{
  "arch": "quartznet",
  "model": "audio embedding model",
  "dataset": "melodies that start on their tonic, played by one synthesised instrument",
  "train_examples": 26041,
  "gain_aug_db": 10,
  "noise_aug": 0.002,
  "time_shift_ms": 50,
  "n_mels": 80,
  "hop_length": 160,
  "input": "log_mel",
  "spec_augment": true,
  "win_length": 512,
  "targets": ["scale"],
  "num_classes": 8,
  "embedding_dim": 64,
  "norm": "batchnorm",
  "activation": "gelu",
  "depths": [2, 4, 4],
  "kernel_size": 11,
  "stem": "single",
  "widths": [192, 240, 288],
  "am_softmax_margin": 0.2,
  "am_softmax_scale": 16,
  "init": "orthogonal",
  "residual_init": "zero_last",
  "optimizer": "soap",
  "beta2": 0.999,
  "lr": 0.0022,
  "beta1": 0.9,
  "shampoo_beta": 0.999,
  "eps": 1e-08,
  "precondition_frequency": 25,
  "max_precond_dim": 1024,
  "merge_dims": false,
  "one_sided": false,
  "adamw_lr_other_params": 0.00079,
  "grad_clip": 1.0,
  "l1_shrink": 0.003,
  "ema_decay": 0.995,
  "steps": 13200,
  "batch_size": 256,
  "epochs": 129.8,
  "lr_schedule": "cosine",
  "final_lr_fraction": 0.01,
  "warmup_steps": 2640,
  "weight_decay": 0.4,
  "adamw_weight_decay_other_params": 0
}
Rows from block 2, named by matrix and row number. Rows with one number belong to one channel. Each number is 500 + 40 x the weight over its row's rms, rounded and kept within 0 to 999. All counts start at 0. Numbers have three digits each. After the name is the row's rms in percent of the matrix's.
# convs1: first pointwise conv (model.blocks.2.convs.1.weight, 240x192x1), inputs 0-95
# convs3: second pointwise conv (model.blocks.2.convs.3.weight, 240x240x1, transposed), outputs 0-79
convs1.152 099:568447520454522455483449510455602486503545522455435505507519533486557545500485436453544489483499504476406538416496482425571457516526543501515484477551465457497421399507399493566513543526494464499549590481503499494484509555543568478509498491433546490469445479535497528471494522475485471489
convs1.153 102:504512469459454523493514571434515502574547510459560444519483529531492465584469509515529462510495559467523556556469486523501441577504506459498490494494477489577452570500496506477454535403498485475560522532496433435459490557490502500414529499406495548530504420427505525503528543480445581553
convs1.154 093:500479473528489435504507504473498482501497553406591488524551536451515538471494499449516527581463483520523494512425515514503505508499514459517483458454506513432547515541458537529417488459506539569468551507445457529463574519516501498529496492504454503530391365473570488429536492523502525515
convs1.155 095:456499481450484575485428575479547482468530449481546488509585539559436505465513499522500524494418487588510484548513531543532507509561495515525485519530565538462505526548504554498534566469599579548554510538505553517515501424499430502503513548581519504500540507506527466495481496436457503480
convs1.156 100:442456518550527556524491511491534486464478517523490466514442540523491515497433422577463541558504491489510469529549523533502537493480548499542542512500455529442501468486505503480416492382530534492500521530538538507479493498485537511597525510484479507511468501463503497503474486525573519536
convs1.157 096:492525517509554540439478512472508510527534501615421467517534502550499472537502469486517542495479442487514512525554500544501521448476547478525507435596523500496495511482492479548426485496427512448472538523565401559527579544574505516523522474467542493489545505515512502495465497622522540539
convs1.158 109:544478491503493445527558578498478588473513485496530505523483516458505484504520516456442488484594484522484415444511474464438575548487508443583482481486509486568511488509456476485480542551515501466502512494508514528512481589482478507588457515470451471473471548566501481516475420468462469470
convs1.159 104:506506533523445539498442488464476505524484511570504445480490505557440523506419477580512560496479500469541493465540487516512588489489481446530507504519570529531514453528459488471466440525418446569577528483453499486572575437514515491507497572494512458474503560499505504404449481481453508485
convs1.160 108:446473509504515492471501535559524448565537507499464504538548539510492543411428444573417488487529513537564495509531492519494454492490490460514480538487539530415443471476409508456417464500554488555485513504496565483484491589490515516518520468480547505508494553440567529458471527501489517551
convs1.161 096:499499510473501491531501538501464542486501504481442474486475461559456566408512446582463532487467474509545579467561488410563533557524507465414458567484486514546464517423499385469548513510523553514503470538513560507502490458504534553495526505489538490532610501446525561557528509461510521463
convs1.162 097:500481552533544475485441491505471468434557435505505487513486515505520377564487434450468510560510465468504514567462488545439485515439566543451450505561483465486442513486435486545529505535504456464481542530501520477529533581393474525494453585515439531619441443467533498519485553496389552504
convs1.163 095:507538560604492515489559484444513497497498499547503502502502532499494538472384484468484458461562536490511433470546534468511520478469514518487484503503475512385491372544465558484519444463485551494509508527483448504469488529588482509472621428497492477529489612419531483494449465481551510493
convs1.164 095:519469431482505463504457466533514475523495479458581515498547481505469508519539521564525473518506507506521476460518537540555516492481503528428477489438504452399501448486486493531573532477481445520525494581441545485518513575521545437538428487593457520497431541486452468521513498479387467498
convs3.152 095:507510500432565496393464547469475517517568445506476551488496497554480509591538470454439501522517464514537523504533520504526479552538604376509569484504480553498470466468435514519537538529496486596532458495541493419540434499501486465540474511
convs3.153 087:462455439521488550504531480554498525502510499456483509578482425416479489519441496444462522576528513498431490483482558483540550599493468454515483502622534524526533506463503496513521517491457536512487465546450531577540528473484521477475565448
convs3.154 086:458515482526531504465522558625512537501511466513483516439501540510492509498452537501545512472481545504444423472572513504515501615538497521508452473526475617394438490500479436451454396499493566551436519382517489513449446499512500436502469536
convs3.155 091:522486530487514484506419493511512467439503481558489520474547461506479448570485513497532496565519497517436508491574472447537555499486462479442492473493483523472452523510504498510533521513528553493531490507464524559497465473513475474480480529
convs3.156 103:527482486484533451519508476504553521500552486437471537464496491530581501527495434540450490570496447525499481510446466456544528522529411460514523513440563527496541523504460564526477441491484453502494579530469553513482451487484510553453499518
convs3.157 096:474459455552495503540494499563553565504563494461459526542478480508506523488485539464475495549467481544471447453518487479419500454471524546527453527516568470509454458624447444489526524513498504453483462457566503528582448541510479482502502462
convs3.158 110:454470460527492512508449485508503516427530502538410478488496489504506542506459497534452468518505482462536480454445446400499460452464472460488494536545513537443531433472542526531416471507460519516435510556499424548488538580526497471531433410
convs3.159 107:507551540500522530525590525443582524497489514495514519489497445456521536500498532484525538569504487489445475402549508480459534563514446484575508433528498453580465524520505535498506511455422505525483485464492515498539540509498483557437513557
convs3.160 119:512487477503499501449508524519534496478567498549448486498446490518465557556473452507466502492593502449482491490558544501442524494537557509524441400523524520547476478599494503447491435471538535472509468527490522506488511507493531510493545474
convs3.161 101:496551487511576558548516516503513458477512560502512543474501520552522510549519559519554513473444504443544480441475516502502492455570498487491481492501497525507564494519512490579468517512445502471508451420586556570482509552470539531575489530
convs3.162 092:485540510495443511525502531550477466526437497537486560491461502542467485551503516504496530477491507508425560452517493461447533472568531353430501523475500478567530444512515510535479491484487519473565457523523575495448547514452533523474499485
convs3.163 084:536480494460500432498502495462528513503514524549507479453492514450498543535526501477483584559502466557450502516462498513467493509462551523517467471461535502550548488482487477462488485515511532464502497501491503371477435529512500503508576574
convs3.164 103:400543454478447517466520472487438480439630502486470522501474487520470502525481514515551524527490528526442528490473354510493467455589587483474512468492507508495484442511481494491468440507501536442461518482527524511484533439525486430440504547